{
  "arch": "unet",
  "cond_dim": 192,
  "norm": "groupnorm",
  "scale_shift_norm": true,
  "upsampling": "nearest_conv",
  "residual_init": "none",
  "max_steps": 4500
}
Rows from block 2 of a small class-conditioned image diffusion model, named by matrix and row number. Rows with one number belong to one channel. Each number is 128 + 32 x the weight over its row's rms, rounded and kept within 0 to 255. All counts start at 0. Numbers have three digits each. After the name is the row's rms in percent of the matrix's.
After each channel's rows are labels from the 100 images, of 14976 (inputs lightly noised), where the channel reaches its highest value: "responds to" is what is common among them. Only what is clearly more common there than usual is listed. The data: pen-drawn characters of a made-up script with 800 signs. In brackets: how many of the 100.
# convs0: first 3x3 conv (model.enc.0.2.convs.0.weight, 64x64x3x3, each kernel summed), inputs 0-31
# convs1: second 3x3 conv (model.enc.0.2.convs.1.weight, 64x64x3x3, transposed, each kernel summed), outputs 0-31

convs0.16 086:150137166092127105088089174142166082139112173114167122147090118122173057094183104138050115141115
convs1.16 086:131099128100130116099149121161099139107151184163138131107106144163076125125135155166132163101159
responds to: one stroke (94); only straight strokes (41)

convs0.3 086:084160176175165150171128154130168081158109142045098115118064120095106125138116096121074097137126
convs1.3 068:078146140103101136135148131195133128111141168117136119097226163136146150161092156119082128188163
responds to: dark on light (82); one stroke (50)

convs0.7 092:104118119111118125139143130129127123128169123067129199122094089119097208096108111140152134130108
convs1.7 130:170133162150165091102110096107180125135090137180135117122082128112111118034165155159125179104137
responds to: dark on light (93); thin pen (71)

convs0.40 110:115143130175100190160118144193151135175150086196151077112166129132197132151109112094160130097126
convs1.40 080:061125071071123159087114129114127158099145131126122131159061127066072109130094190072124084151141
responds to: thin pen (85); only straight strokes (40)

convs0.30 092:127171171145120102087114126112161053129093111137117096135075126124136084115171148120049114147082
convs1.30 089:091109114083130144092145121148126118121124202112113181129136087139083098107122112154111145090150
responds to: dark on light (100); thin pen (75)

convs0.2 102:108129124183107193125102114159158175154074150136191075143148188101185107176146099106152132137164
convs1.2 110:100083102090167137091085132094165083152060122162125149104127139150110048145125192126155102124145
responds to: thin pen (95)

convs0.28 131:142177181154146094110100113115135083119090106095123089139110134129129058113172115082077135156077
convs1.28 076:110087102048111108071136129158128119166119150097107138132117112105091096120097182116102142085141
responds to: dark on light (100); thin pen (65); one stroke (58)

convs0.9 102:100149105122132161094071110145179142130129173114132155124147183086137142181106111104129143114162
convs1.9 108:055108198121165147063133106110147093110102103144124146142097141207141088138117193089156132169100
responds to: dark on light (77); thin pen (74)

convs0.56 089:116093107107139140148138127115112162094074157142146167130131109134115115110087131167178162117159
convs1.56 105:130123153090140103119111111058141123121033085206143125122128113144116141071123111120126118131125
responds to: dark on light (98); thin pen (68)

convs0.10 056:134105162143178093137085123149150147103078172077092189118097103120104096099159094196099079117191
convs1.10 069:132122136123140116162142152096102162100193114139156132071144162103121183220122105177130133140196
responds to: four strokes (100)

convs0.20 077:089112086156135158144105107114134131064112114137143117092144188150160137155110130203124158095152
convs1.20 114:089109129117128147046130124165126110143144172156140155087132164179098116103113146132122137098144
responds to: thin pen (71)

convs0.18 072:143163132080078084169088084154113107138206151085144137110104142132094114227153137108118072100157
convs1.18 090:108148166165200140148151139147154173182063116094156135174080160152163155074086129161064106118104
responds to: thin pen (63)

convs0.42 069:165127127141105147133114139166119164092058144167178151130203168182156137083113113170175122147144
convs1.42 068:150111167157130157120146144146163159170149071133181157060096185108118149185134208147137151147181
responds to: only straight strokes (70); one stroke (67)

convs0.55 094:085047134107160099135122177138172174165120231143148155093128110167135123132117108132110116100108
convs1.55 074:082101131124110155099149155149115092157183122159087152123138150122082149159140158146121157166124
responds to: three strokes (100)

convs0.51 066:164107138137108142119139167127158159158139161147138147050138127116109148131164133148129121075161
convs1.51 129:112140127067162161154116069128155123119141144158124106160037101120148137177132130124118106162088
responds to: thin pen (84)

convs0.37 092:141098157150093123175151139128094092121190079149121111126163125129107121120101116191181137136146
convs1.37 068:066109143129111112142103145117205118168164161136134127108139137098130085094070157083154060084147
responds to: dark on light (90); one stroke (82); only straight strokes (80)

convs0.43 195:145118199114115108142139150129138095144175108077106085119132105151119142136128149155147135095134
convs1.43 090:054146090072131147108139106180097095129109205127155134134137104154107125106095142142130123111120
responds to: thin pen (63); two strokes (59)

convs0.1 079:092112107116119134122150134088104181131038129142177185076138170122149117124127100189149160092188
convs1.1 123:169132086139155114122124117098139068123195100149138120132119108093147146200144113162132089083083
responds to: four strokes (47)

convs0.27 123:121127182133060119102170140108163071101149136173120134094091137110127099152129133117095129140115
convs1.27 090:076111107061125076131116165180105151143130198169166143114109097171114088098123108169112155074111
responds to: two strokes (88); dark on light (82)

convs0.22 070:138156099161155088132052100134098123088135113103097189100097141104072114115109132109078120157108
convs1.22 063:145120135117119255139141072146124135099123181163126071072096157184126122162145100161119137140142
responds to: four strokes (96); dark on light (82)

convs0.53 095:077068156137183117168136151198153180140121211180178152070116143140155128144098137129104163120135
convs1.53 084:137162112101022155115147116052127108138161072074091147168156123102135141133137146140114120169130
responds to: four strokes (49)

convs0.41 060:114155146098068151124112098132147142123184070189184196145151177168154135128130115157165083117159
convs1.41 076:118094168093130112125170155147166120167159172081137157061165113130119123133113142166112138109150
responds to: four strokes (52)

convs0.54 064:103071136143147141084128223121154135132123178131081156147135131096118152121166142075122074135130
convs1.54 103:088130090039104140120174068129129185116154110112207174145096170174142108154111157155160139159150
responds to: dark on light (89)

convs0.47 101:152119148096112152168125127155141085218146097165135100126179142104181098143132138167172144132129
convs1.47 089:101125098153173111162125128174135136142140141183138104160157176098124081105118180091146091108158
responds to: only straight strokes (74); one stroke (69)

convs0.33 082:109166131128104137171209183124102103135063125182152076150181141129135110191083071121146084113109
convs1.33 119:166116063098125163097070124129111121173065074173104146123156141135135100110086123137163098116136
responds to: thin pen (81); one stroke (46); only straight strokes (46)

convs0.52 089:091059072083131162105122154099154178114141207143127113119118146127146147114122124149159169156161
convs1.52 140:143111158114106143139168192136112113186156138098164139069165130182093182136131138137152145099134
responds to: three strokes (85); dark on light (78)

convs0.32 098:140107202146077128143129146139148071147158100091147081126178102158141152123120102176160150126145
convs1.32 076:103114131131162122134112123123132188081146093201076162113090102136110136129108097116142120207161
responds to: one stroke (79); only straight strokes (78); thin pen (73)

convs0.13 099:135117124113109113165139128118111067177054082103115094148153130088175070093115109180120116127136
convs1.13 085:098105160126166099115121137133102141063219184120125151122128139147098030101087139095127111112108
responds to: thin pen (69); four strokes (66)

convs0.14 075:118084125169100182119165130096136115183141134142109134109141145129119159127071132111193110059143
convs1.14 130:118118143130151124177142190118068171103119084133113076103126112146145094157112018096097099156130
responds to: thin pen (82); four strokes (58)

convs0.4 065:166160127146115164122131129121136152168135135141087086113093127048117068153077136084130118072123
convs1.4 075:133135171182149146191135160182160111161159120122130129086162214099168155107118146103109140187132
responds to: four strokes (81)

convs0.26 090:131115127099146145125117108151090121139159150132163116103145139146179123061069121159113118126133
convs1.26 118:166165137183148106124133156148168187104128142147145141209130140086099123068192150133144138144144
responds to: thin pen (86); dark on light (85)

convs0.29 107:112127124094120172074117124142163177123131137144183131144133176178175108172164123119056072140184
convs1.29 121:126125164170143113098174187130105127124076120114111120135099078165098158102119039159053160095143
responds to: thin pen (74)

convs0.24 103:127035106125133172151161116159120149135115137166204174115125131116116141138116102143113129082116
convs1.24 095:121131145118139081108171085151120104077183141093114101134127166166140120077122159095114155176123
responds to: four strokes (86)

convs0.49 079:136087154130149157177187119197128092155119162174114130157163104180111108120032125114152124104077
convs1.49 135:171149090142105108152139172132109165122149120120078145105093114070168157105085101133088140135137
responds to: thin pen (77)

convs0.36 097:192104166162102159167157116134144097165202128191127059099132109123132136122103129159117130123165
convs1.36 096:114153128156134121122151113090084152101125130134073102165138071160109140132111058126105102145121
responds to: thin pen (75); only straight strokes (37)

convs0.12 078:115133155125129195096201157162128158133160121110130143113171156129087135167105068119170139118166
convs1.12 127:165122100109144173190100097136095103133115121104078123133086096159109154140143162136172128123102
responds to: thin pen (87)

convs0.23 090:062102103076132172099050121111106173087091123133186180115118131143147133159121116160137141108187
convs1.23 131:203074111160110138138174112083115039120154100099110095090144120123170165163152131163135126148116
responds to: four strokes (55)

convs0.0 075:116149176143141157099122103114136159055137152115078120125086112117054116144140093101067076153125
convs1.0 069:058113159142154183194142144145154152129087164145149101049160183205169168136106112181108123134173
responds to: four strokes (96); dark on light (93)